A small image classifier, trained from scratch.
Model: arch vit, norm layernorm, activation gelu.
Training: soap at rate 0.003, 29700 steps, batches of 384, held-out accuracy 98%.
Data: trained on small charts drawn from random numbers, 203450 training examples, 56.1 epochs.
Rows from block 7 of a small image classifier, named by matrix and row number. Rows with one number within an expert belong to one neuron, the router's apart. Each number is 128 + 32 x the weight over its row's rms, rounded and kept within 0 to 255. All counts start at 0.
Before each expert's rows are labels from the 100 images, of 14848, where the router gives the expert most weight on average: "responds to" is what is common among them; "patch colour" is the nearest of a few named colours to the mean colour under the peak. Only what is clearly more common there than usual is listed. The data: small charts drawn from random numbers.
# router: slot weights (model.blocks.7.mlp.router.weight, 64x160, trained with AdamW), inputs 80-159
# up: expert up (model.blocks.7.mlp.up, 32x32x160), inputs 80-159
# down: expert down (model.blocks.7.mlp.down, 32x160x32, transposed), outputs 80-159

# expert 2
responds to: heat grid; items: six
patch colour: grey; brown
router.4 [ 50  75 153 111  38 111 102 156 168 135  83 150 161 135 116  97 119 149 100 171 140 103 116 124 162 151 110 136 173 145  89 196 101  76 154 158 142 145  85  93 145 149 155 157  79 138  91 163 161 132 183 132 135 156 153 115 106 140 136 138 113 167 154  87 128 110 187 141 196  97 107 171 113 153  73 147  81  71 162 150]
router.5 [115 151 171 153 155 202 114 125 176 176  67 163 172  68 104 135 111 162 164 176 164  74 151  90 163 142 103 115  65 109 101 107  87 139 146 124 115  99 168 110 104 118 117 157 152  97  76 151 144 127 138 147  48 117  91 152  72 155 124 121 133 155 144 102 144 128 136 142 159  96 120 126 107 165 144 140 141 114 194 159]
up.0 [144  77  97 156  91  90 137 160 119 100  93 136  90 100 115 139 127 124 158 129 104 186 119 110 197 153 125 144 138 143 218 108 114 167 136  92  80 126 150 113 108  88 143 129 179 160 159 143 112 165 180 114 145  98 118 123 144  97 124  91 182 153  85 176 154 106 127 170  81 128 208 168  53 160 122 175 105 131 125  97]
down.0 [144 107  84 115 151 118 122 114 136 151 117 159 150 142 141 120 144 124 123  24  80 148 219 117 117 108 107 199 131 131 168 103 173 166 160  91  27 112 143  85 121 126  68 125 151 130 188 133 153 125 175 152 144 131 127 134 158 138 157 101 168 165 149 127 174 167 156 151 201 143  99 166  93  92 120 112  84  98 138 136]
up.1 [ 99 146 105 122 208 167  65 126 138 159 108 121 158 113 153 127 152 110 150  45 181 147  98 154  99 111 127 131 152 102  99 106  86 112  95 140 111 134 204 102 133 159 161 163  74  59 154 125 112  27 124 161  82 106 111 185  63 116 127 170 160 130 117 171 104 181  66 133 147 133  98  97 187 116 152 130 116  86 104 147]
down.1 [ 99 171 138  99 114 138  49 120 126 143  74 178 128  68 105 176 124 100 120 117 111  77 146 120  94 124 124 122 111 170 177 111 107 129  96 152 176 101  84 140 181 123  95 121  91 124 164 114  94 178 107 126  58 103 138 151 154 128 110 147 137 132 194 180 114 141 134 143 133  93 100 138 168  96 110 138 163 154  72 130]
up.2 [175 137 126 110 153 159 130 173  79 145 130 125 113  76  97 152  83 122 128 135 107 137 153 119 202  66 146 114 163 176 187 164  92 176 105  93 187 151  73 112  69 125  97 136 132 166 160 115 169 172 111 174 100 158 120 137 151 114 159 125 114 134 115  62 181 117 174 193 113 118 139 155 126 154  97 125 102 138 137 139]
down.2 [132 126 130  69  94  92 168 131 134  91 176 109 152 161 147 138  94 123 119  86 129 126 160 130 133 124  68 161 101 112 155 102 171 140 185 186 144 145 129  78 159 119  97 112 179 166 123  76 188 107 138 145  86 211 135 103 135 192 161 134 117 130 112 100 148 156 167 139 123 106  81 114  48  95 147 193  85 170 168 134]

# expert 24
responds to: one colour; flat; dark theme; line chart
patch colour: black
router.48 [163 148 147 152 168 120  64 129 150 105 141 140 113  94 129 161 152 141 100  98 118 144 156 137 101 121 174 122  89 209 188 143 132 158  92 103 100 114  95  89 146 109 181 137 130  93 171  92 139 122 174  75  93 149 119 160  90 159  96  92 180  57 129  98 172 124 181 129 115 159  79 130 101  94  83 130 103 120 126 151]
router.49 [164 144 162 143 154 121  83 163 120 133  96 176 116 165 147 142 129 161  91 124 136 129 100 133 132 146 187 116  73 159 159 145 129  73 109 128 114 172 112  90 166  67 153 118 118  89 193 125  75 108 142 112  62 167 108 114  57 141 116 129 182  91 121 124 157  93 194 140 122 180  52 153  97 110  78 134  97 135 139 154]
up.0 [135 125 143 128 171 231 124 197 113 115 132 155  93 140 154 108 139 119  96 174 128  79 118 174 143 155 161 129 171 163 175  85 126 115 115 193 161 114 153 111  83  94  86 119 162 125  46 141  99  71 104 173 105 154  60 149 141 129  69 136 109 166 142 139 179 159 164 161 142 119  77 163 149 151 149 114 138 107 131 131]
down.0 [199  52 158 178 103 132 130 104 129 161  68 128  92 141  91 176  99 138 149  90  88 148 111 112 118 174  68 142  74 124 132 164 226 137 104 130 162 169 149 161  85 156  90 105 144  69 151 107  90 129 132 149 147 140  62 109 117 144 138 147 104 171 126 104 114 137 137 115 150 137 138 159 187 120 131  89 148 133 197 177]
up.1 [109 145 154  48 168  93 123 113 116 173 150 192  74 125 130 131 146 124 119  62 109 104 154  70 139  95 117 146 140 121 159 163 169 143 140  94 130 121  89 112 144 110 112 130  89 176 138 132 151 143 147  95 148 147 142 150  89 123  85 163  87 121 114  80 175 146  62 145 116 124 123 143 103 183 100 117 122  74 138 134]
down.1 [171 105  92 111 155  86 194 109 124 146 103 127 121 162 131 156 125 133 121  97 147  88 140  96 129 100 173 100 144 140 135 113 123  54  70 134 136  73  83 162 117 130  82 172  97 119 116 111 118  54 141  65 187 142 158 123 137 162  92 119 162 136  94  73  73 120 128 127 137  50 105 133 123 146  95 117 180 189  86 119]
up.2 [126 131 103 150  99 152 151  93 146 171 155 129 121 156 140 147 110 107 109 113  84  13 110 123 120 122 157 153 159 125 115 170 122 115 133 121 144  96 101  63 123 119  92 128 115 137 146 113 165 134 130 121 118 180 106 122 149 114 184 150 132 131 181 164 153 104  98  32 110 111 111 111 128 173  99 161 143 125 105 114]
down.2 [112 128  83 199 158 122 130  93 180 114 189  93 113 154 121 150 117 141 120 132 171  82 141 125 124  44 108  82 103 115 134 173  59 152 109 113 109 127 133 172 108 100  95 159 128 107 151 132 123 166 176  55  75 145  83 139 119 130  92 117 100 140 129 190 136 119 111 119 149 174 142 130  90 183  92  89 125 124 117  75]

# expert 13
responds to: radar chart; one colour; items: six
patch colour: grey
router.26 [ 52 167 150  98 106 164 143 126 129 172 163 117 122  94  70  81  79  88 139 168 128 139 113  77 154 126 100 135 168  92 149  92  74 111 156 188 150 146 150 166 123 154 153 158 145  88 158 136 152 174  45 187 146 152 152 166 130 138 128 115 133 144 101 169 139 155  94 145  80 132  93 135 138 133  76 111 162 162  80  75]
router.27 [113 122  93 124 141 142 106 144 140  67 123 155 157 154 142 106 123 163 118  90 129  92 105 181 117 138 185 145 146 192 120 227 144 108 102 132  57 112 150 120 155 138 127  86 141 162 134 106  67  98 116  83 108 166 119 112  84 120 170 134 154 172 116 119 132  43 159 118 136 131 146 102 129 143 176 137 150  96 102 177]
up.0 [137  97 100 128 143 153 146 158 148  77 175 142 107  66 139 135 103 131 116  90 152 126 133 182 100  69 127 117 105 125 135 179 181 183 188 125 144  96  86 121 124 153 158 221 119  97  73  76 113 176 147  71 108 149 140 148 164 164 157 108 120 149 106  76  81 184  94 107 159  97 137 139 130 137  90 111 120 120 138  62]
down.0 [173 124 146 177 118 107 142 119 123 210  95 165 142 129 110 144 138 164 165 155 117 142 117 121 207 137 146 126 178  71 146  66 172 149 116 138 111 162 155 145 134 171 122 119 113 148 138 147  67  98  97 138 233  71 159 144 127 173 122 112  85 137 103 141 121 125  73 168 108 120 115 190 129 105 136 131 145 114 117 159]
up.1 [159 116 225 136 172 186 144 156 146 186 127 116 117  75  43 122 126 144 119  64 136 170 153  86 155 134 137  89 123 101 131 118 152 120 146 119 122 119 156  91 130 163 118 138 120 147  82  48 153 171  78 140 120 127 148 137  77 168  44 105 145  96 125 144  96 143 150 135 109 160  85 126  92 132 110 161 104  65  76 184]
down.1 [143  83 134 123 109 150 142 155 130 113  88 122 158 162 100 100 115 106 143 129 140 151 134 175 174 117 129 102 138 178  52 126 108 147 148 156 153 159 114  88 108 155 159 113 131 108 117 180 169 126 164 112 136 148 105 125 125  67 124 162 161  96  86  97 111 108  88  99 159 120 147 185 175  96 187 152 105 141 168 101]
up.2 [154 109 160 158 140 158 166 150 149  94  70 126 174 106 112 146 199 107  89  61 125  77 132 152 177 165 114 203 120 118 118 102 117  98  43 134 152  55 120 139 147 159  99 130  96 110 101 162 120 105 122 128  85  97 151 117 149 113 167 147  76 123 128  90  87 158 169  70 142 138 132 156 178 123 121 147 160 151 140 104]
down.2 [ 90 170 163 134 130 112 153 128 118 185 172 117 114 174 143 132  83 125 147 137 115 144 105 153 169 139 143  90 147 150 137 105 107 116 125 112 142 142 159 115  98 121 147  91  85 138 131 168 103  70 122 148 190 105 122 155 187 108  96 115 170  85 142 123 121  79 159 146  95 138 144 143 135 109  40  94  95  91 147  87]

# expert 25
responds to: pie chart; items: four
patch colour: grey; green
router.50 [161  79 148  86 144 173 165 125 115  84 108 194 156 130 141 133 136 126 149 177 117 179  82 104 131 103 163 182 119 138 162 117 174 132 119  74 125  98  71  96  78 139  78  79 139 119  98 178 147 118 137 157 111 120 162 125  90 182 108 198  88 105 106  83  62 101 156 138 154 155 134 171 111 172 103  91  68 187 136 147]
router.51 [112 133 161 148 118 138 108 123 174 159 107 121 132 106  86 145 116 141 112 165 129 115 124  92  77 212  99 122 127 126  83 124 124 163 114 124 144  95  34 151 133 117 126 158 108 175 104 122  90 149 155 159 178 141 144 111  46  82 136  61 114  97 119 138 155 174 123 172 140 109 143  96 160 127 121 127 101 171 158 210]
up.0 [142  98 143 135 100 116 167 125  64 132 127 135  86 133 149 115 128  93  80 105 115 104  95 124  96 110 158 103 144 145  94 149 153 102 132 145  93 108  86 110 169 187 169 136 130 142  33  92 123 104 143 139 200 148  85 122 130 180 141 172 178 104 191 108 159 124  79 115 107 169 129 107 142  91 156 118 142 115 175 126]
down.0 [114 106  63 113 107  84 116 110 145 170 115 137 124 135 112 184 109 103 152  63 114 136  98 107 157 165 119 141 152  89 170 134 101 131 123 103 198 164 152 113 169 183 114 120 181 160 143 152  87 107 156 107 150 120 163  79 207 147  90 116 173 124 104 199 125 109 100 153 142  86  96 104  79 183 170 124 124 154 151  54]
up.1 [130 112 128  88 107 151 156 141 166 112  66 155 162 155 215 144  78 170 178  93 138  65  97  81  91 114 113 159 158 141 147 101 152 123 118 125 115 104 150 102 139 176 117 156 123 182  88 164 131 120 107 146 120 105 124 104 123 151 126 200 134  99 188 112 108 125 153  97 130 157  98 195 115 190  88 131 139 205 143 169]
down.1 [122 113 195 159 156 171 173 129 147 138 112 154 137  38  65 103 145  99 136 135 139 119 118 146 189  78 120 137 125 124 102 114  68 158 179 153 112 154 100 113 139 112 143 139 104  79 125 113 177  95 148 144 133 130 186 194 159 104 160  91 112  92 163  58 115 132 118 120 116 107 171 131 118 152 127 153 105 109 143 123]
up.2 [123 101 147 125  89 123 117 136  68 164 111 104 130 145 117 108 140 138  96  97 163 142 101 110 148  97 162 113 158 175 134 172 154 173 145 155 102 129 115  99 189  95 128 132 168 156  94 145  70 133 161 110  83  96  79 209 170 130 121 106 158 133 179 159 147 127 129  95 164  99  83 139  14 126 110 107 168 103 124 168]
down.2 [ 84 107 127 157 126 103 100 156 137  63 172 156 155 151 101 113 139 157  95 140  90 124  57  91 128 103 131 128 166  84 107 165 217 178  82  81 179 123  85 123 134 128 120 111  88 130 145  75 118 115 114 195 137  88  90 101  77 106 116 142 200 144 138 107 137 181 115 163  76 133 127 134 106 158 163 111 156 123 125  99]